A small image embedding model, trained from scratch: depths [3, 4, 7, 3].
Rows from block 5, named by matrix and row number. Each number is 128 + 24 x the weight over its row's rms, rounded and kept within 0 to 255. All counts start at 0. After the name is the row's rms in percent of the matrix's.
# convs0: expand pointwise conv (model.blocks.5.convs.0.weight, 288x48x1x1), inputs 0-47
convs0.0 111 [147 130 103 155  84 109 114 185 135 130 112 111 102 105 137 127 166 133  95 156 127 109 113 124 116 145  86 107 134 140 109 158 149 148 132 143 181 118 125 131 153 104 126 141 103 131 194 133]
convs0.1 108 [101 156 137  99 148 157 169 149 127 113 124 179 124 190 105 133  98  77 143 139  86 105  99 109 165 108 137 124 138 120 109 105 145 133 121 124 143 148 107 158 143 120 154 129 123 110 107 119]
convs0.2 092 [138 104 150 113 132 162 131 148 104 115 100  63 152 153 113 140 125 115 120 146 172 167 144 125 104 115 125 125 124  91 174 125 143  90 122 116 148 109  98  94 122 104 125 112 159 140 131 174]
convs0.3 085 [107 171 155 141 116 156 138  94 146 143 105 176 179  96 117 131 148 120 144 123 107 149 108 100 139 115 105 177  96 142 148  96 138 137 122 108 137 103 150 132 127 157 114 126 136  75 126 100]
convs0.4 109 [120 132 166  81 166 166 162 147 139  74 138 112  96 129 123 103 124 119 146 103  82  93 105 119 111 154 122 141 151 134 145 143 118 153 100 136 136 160 102 161 158 144 146 142 133 122 121 158]
convs0.5 094 [111 134 157 121 152  93 133 164  82 115 132 127 146 114 121 132  90 181 103 125 150  84 148 114 128 137 119  87 114  87 141 101 117 100 131 110 155 127 152 156 109 163  92 135 125  91 119 114]
convs0.253 096 [128  74 146 120  62 115 126 117 122 147  94 145 150 115 155 127 132 121 116 133 115 120 150  87 105 143 133 134  93 118 158 127 131 168 108 123 144  69 127 140 128 139  82 160 110 142 125  93]
convs0.254 108 [ 83 147 113 148 139 127 139 114 101  94 102 138 153 114 178 108  86 140 116 119 107 100 120 117 105  86 162 123 149 145 153  91  91  79 138 143 142 122 119 149 159 113 152 115 109 113 142 144]
convs0.255 092 [ 89 169 134 119 165 106 113 129  92 135 104 131 166 113 146 133 142 148 144 106 121 135 134 113 160 121 146 152 154 154 110 151 120  98 159  95  80 173 104 120 111 122  78  99 154 133 120 123]
convs0.256 097 [108 141 172 143 156  70 173  86 113 100 122  84 134 145 101  77 126 133 142 141  85 110 133 122 143 128 101 140 138 139 158 102 109 105 115 102 142 120 126 115 133 133 120 116 135  96  92 139]
convs0.257 093 [132  97 111 146 163  99 151 111 141 123 128 129 127 129 124 141 154 109 128 103  72 111 166 104 100 124 130 159 116 104 144 144 167  89  85 144  95 127  72 126 145 126 107 170 115 140 106 136]
convs0.258 089 [ 99 128  75 152 163 139 131 144 138 131 149 130 105 151 118 119  97 101 121 127 185 104 129 159 122  76 126 115 132 110 155  88  85 124 105 115 128 154 142 123  96 134 106 179 142 122 130 117]
convs0.259 100 [177 120 112 129 133 175 117 159 111 129 129  98 102 160 107 113 161 119 119 154 123  68 106 139 106 101 135 100 174 137 140 107 118 101 113 124 175 111 144  98 135 130 153 155 131 130  96 121]
convs0.260 123 [127 166 103  97 126 124 204 113 144 149 117 100 133  83 161 139 130 155 124  84 116 143 118 147 120 110 146 138 128 160 127 160 159 151 153 122 138 116  82 127 116 139 135 124 127 146 147  85]
convs0.261 086 [ 78 133 110 154 141  75  99 122 125 126 155 165 131 116 147 144 146 118 127 109 118 109 155 129 179 138 155 129  84 119  98 138  99 119 114 141 113 107 111 106 178 136 107  88 137 141 139 166]
convs0.262 095 [121 156 140 140 154 174  96 110  98 169 161 137  95 167 143 145 112 112 107 122 139 131 141 142  93 159 125 104 131  85 115 117 161 117 129 151 138 145 179 108 166 102 157 138 134 124 126 158]
convs0.263 071 [ 55 135 133 103 118  78 111 131 128 146 126 103 118 143 157 106 149 129 143 116 137 139 177 153  99 112 124 118 107 123 149 130 106 129  98 103 129 152 138 140  72 145 176 145 144 127 106 146]
convs0.264 122 [113 122 138 121  97 101  91 109 181 123 103  97 105 117 145 122 159 102 144 127 181 164 132 140 159 116  78 109 163 147 140 173 152 122 128 132 104 148 125 154 123 149 119 138 149 110 138 104]
convs0.265 077 [164 181 138 169 106 127 143 127 152 157 180 142 123  99 162 168 124  73 122 128 120 127 155  92 164 142 153 112 132 134  86 124 137 134 146 141 114 158 130 139 146 123 134 163 119 133 115 133]
convs0.266 120 [107 167 120 119 150 129 103 173  96 169 120 138 101 117 145 124 137 135 113 160 134  99 110 104 123 177 135 121 133 155 118 110 100  91 133 130 124 155  80 176 155 108 143 147 108  94 105 114]
convs0.267 098 [131 116  94 116 124 162 144 109 119 148 120  82  89 142  98 104 143 146 110 140 141 132 145 139  80 189 138 124 130 136 147 119 136 109 165 124 166  97 143  91 121 167 106 150  95 141 109 114]
convs0.268 099 [137 126 152 126 170 143 132 140 146 130 154 128  88 137 137  86  99 143 153 110 118 197 171 146 101 174  98 132 158 113 137 117 134 125 128 175 135 137 134 107 171 106 140 124 140 125 126 154]
convs0.269 107 [125 167  85 100 140 151 146  97 154 128 158  98 119 110 116 132 125 171 106 101 121 125 144  97 137 136 145 172 128 181  97 139 114 101 106 104 160 117  77 121  94 132 139 120 140 124 144 110]
convs0.270 092 [115 143 168 107 148 122 133 102  93 119 117 150 160 151 120 128 123 101 104 132 134 130 118 154 137 126 120 158  87 144 153 153 101 187 134 138 132 159 132 127 203 105 129 128 127 171 116 155]
convs0.271 125 [135 137 140  95 142 140 102 132 182 115 124 136  89  74 123 183 125 146 151 121 137 128 103 140 103 119 148 151 123 132 155 148  78  92 134 124 109 161 117 180 140 128 142 127 151 125  97 139]
convs0.272 100 [127  69 107 105 117 113 157 113 122 149 141 111 134 124 168 109 139 177 131 146 164  90  97  86  95 107 134 155 109 132 122 129 135 146  93 160 158  77 137 110 127 114 120 138 119 126 116 102]
convs0.273 107 [141 171 136 113 133 116 135 151 116 127 164 140 170 169 110 137 101 126 175 129 104 119 127 155 142 131 150 122 110 130 133 142 102 147  82 134 108 117 147 167 100  96  94  71 141  89 123 129]
convs0.274 059 [107 189 145 140 149 111 134 129 119 122  99 118 163  98 121 169 144  85 161  98 155 140 144  81 142 114 125 101  98 102 131 123 141 150 103 106 138 152 127 126 110 115 159 120 138 125 124 183]
convs0.275 072 [106 142 108 132  73 172 128  76 116 141 142 159 110 144 164 138 133 153 120  74 112 112 124  87 168 135 122 115 122 166 141 145 112 116 145 131 147 159 105 154 121 113 107 150 162 115 133 117]
convs0.276 065 [144 145 181 113  91 127 107 139 120 121 146 120 152 146 182  86 106 125 110 113 135 117 116 126 132 124 145 149 128  98 159 152 112  64 158  86 123 129 115  86 115 138 136 166 149 115 135 127]
convs0.277 109 [118 131 100 115 133 110 105 136 141 120 105 106 145  89 173 156 157 104  96 126 120 132 114 117 129 125  99 108  94  92 113 164 111  94 108  89 137 145 112 104 126  90 108  95  83 105 132 168]
convs0.278 094 [175  90 125 144 123 159 133 143 120 133 146 123  78 126 138 129  79 130  91 148 140 142 174 152 166 120 127  70 107  88 112  98 141  97 114 118 108 117 144 131 129 137 129 113 163 109 134 137]
convs0.279 099 [127 137  89 141 124 122 118 133 138 139 168  84 126 120  88 112 159 151 154 115 105 117 156 168 107 103 143 147 146 131 162 131 126 129 138 161 130 139 122 110 117 199  96 100 115 136  78 134]
convs0.280 099 [131 142 110 175 149 111 110 137 113 140 135 154 133 157 142 111 146 153 136  87 134  97 132 132 142 161 131  93 168 145 160 139 128 147 103 120 169 133 106 158 143 147  53  99 116 146 126 110]
convs0.281 101 [100 101 135 151 114 128 178 113 128 153 120  94 137 141 120  88 125 130 170  98 115 128 113 123 158 125 122 165 119 115 149 155 147  99 108 182 115 133 167 145 117 162 116 142 158  90 109 162]
convs0.282 109 [134 163  83  97 146 175 138 154 168 153 154 144 135 133 161 125 107 124 132  97  97 137 125 100 129 122 105 142 122 171  92 159 124 132 118 109 168 118 151 137 133  98 107 168 121 144 103 158]
convs0.283 110 [147 156  96 138 154 152 131 128 100 134 115 184 157 134 162 126 107 136 143 132  96 144  89 115 144 113 105  94  72 144 192 146 109 115 135 159 146 122 133 135 159 132 122 129 133 115  98 132]
convs0.284 090 [121 155 168 101  95 173 124 112 150 133  95 137 121 119 105 137 152  96 131 134 194 150 142 134 161 114 113 123 130 136 123 112 128 123 123 130 138 114 103 172  71 143 144 125 176 155 137 109]
convs0.285 101 [153 120 152 112  77 148 155 127 118 145 104 124  73 123 133 114 139 119 165 136 176 115 117 133 168 132 127 124 128 161 128 166 142  88 126 137 124 107 124 132 108 143 131 177 166 149 119  81]
convs0.286 062 [114 136 129 141 134 139 131  60 143  88 124 130 171  99 126 113 125 171 133 133 122 113 151 105 126 123  96 143 110 163 160 123 157 144 123 142 174 158 127  80 121 151 124 122 111 148 158 169]
convs0.287 064 [130 154 104 119 100 163 102  76 146 116 133 148 101 117 114 109 129 149 108  99 179 158 175  77 155 130 114 149 117 128 112 134 113 132 134 122 107 127 165 152 116 128 127 173 159 108 152 126]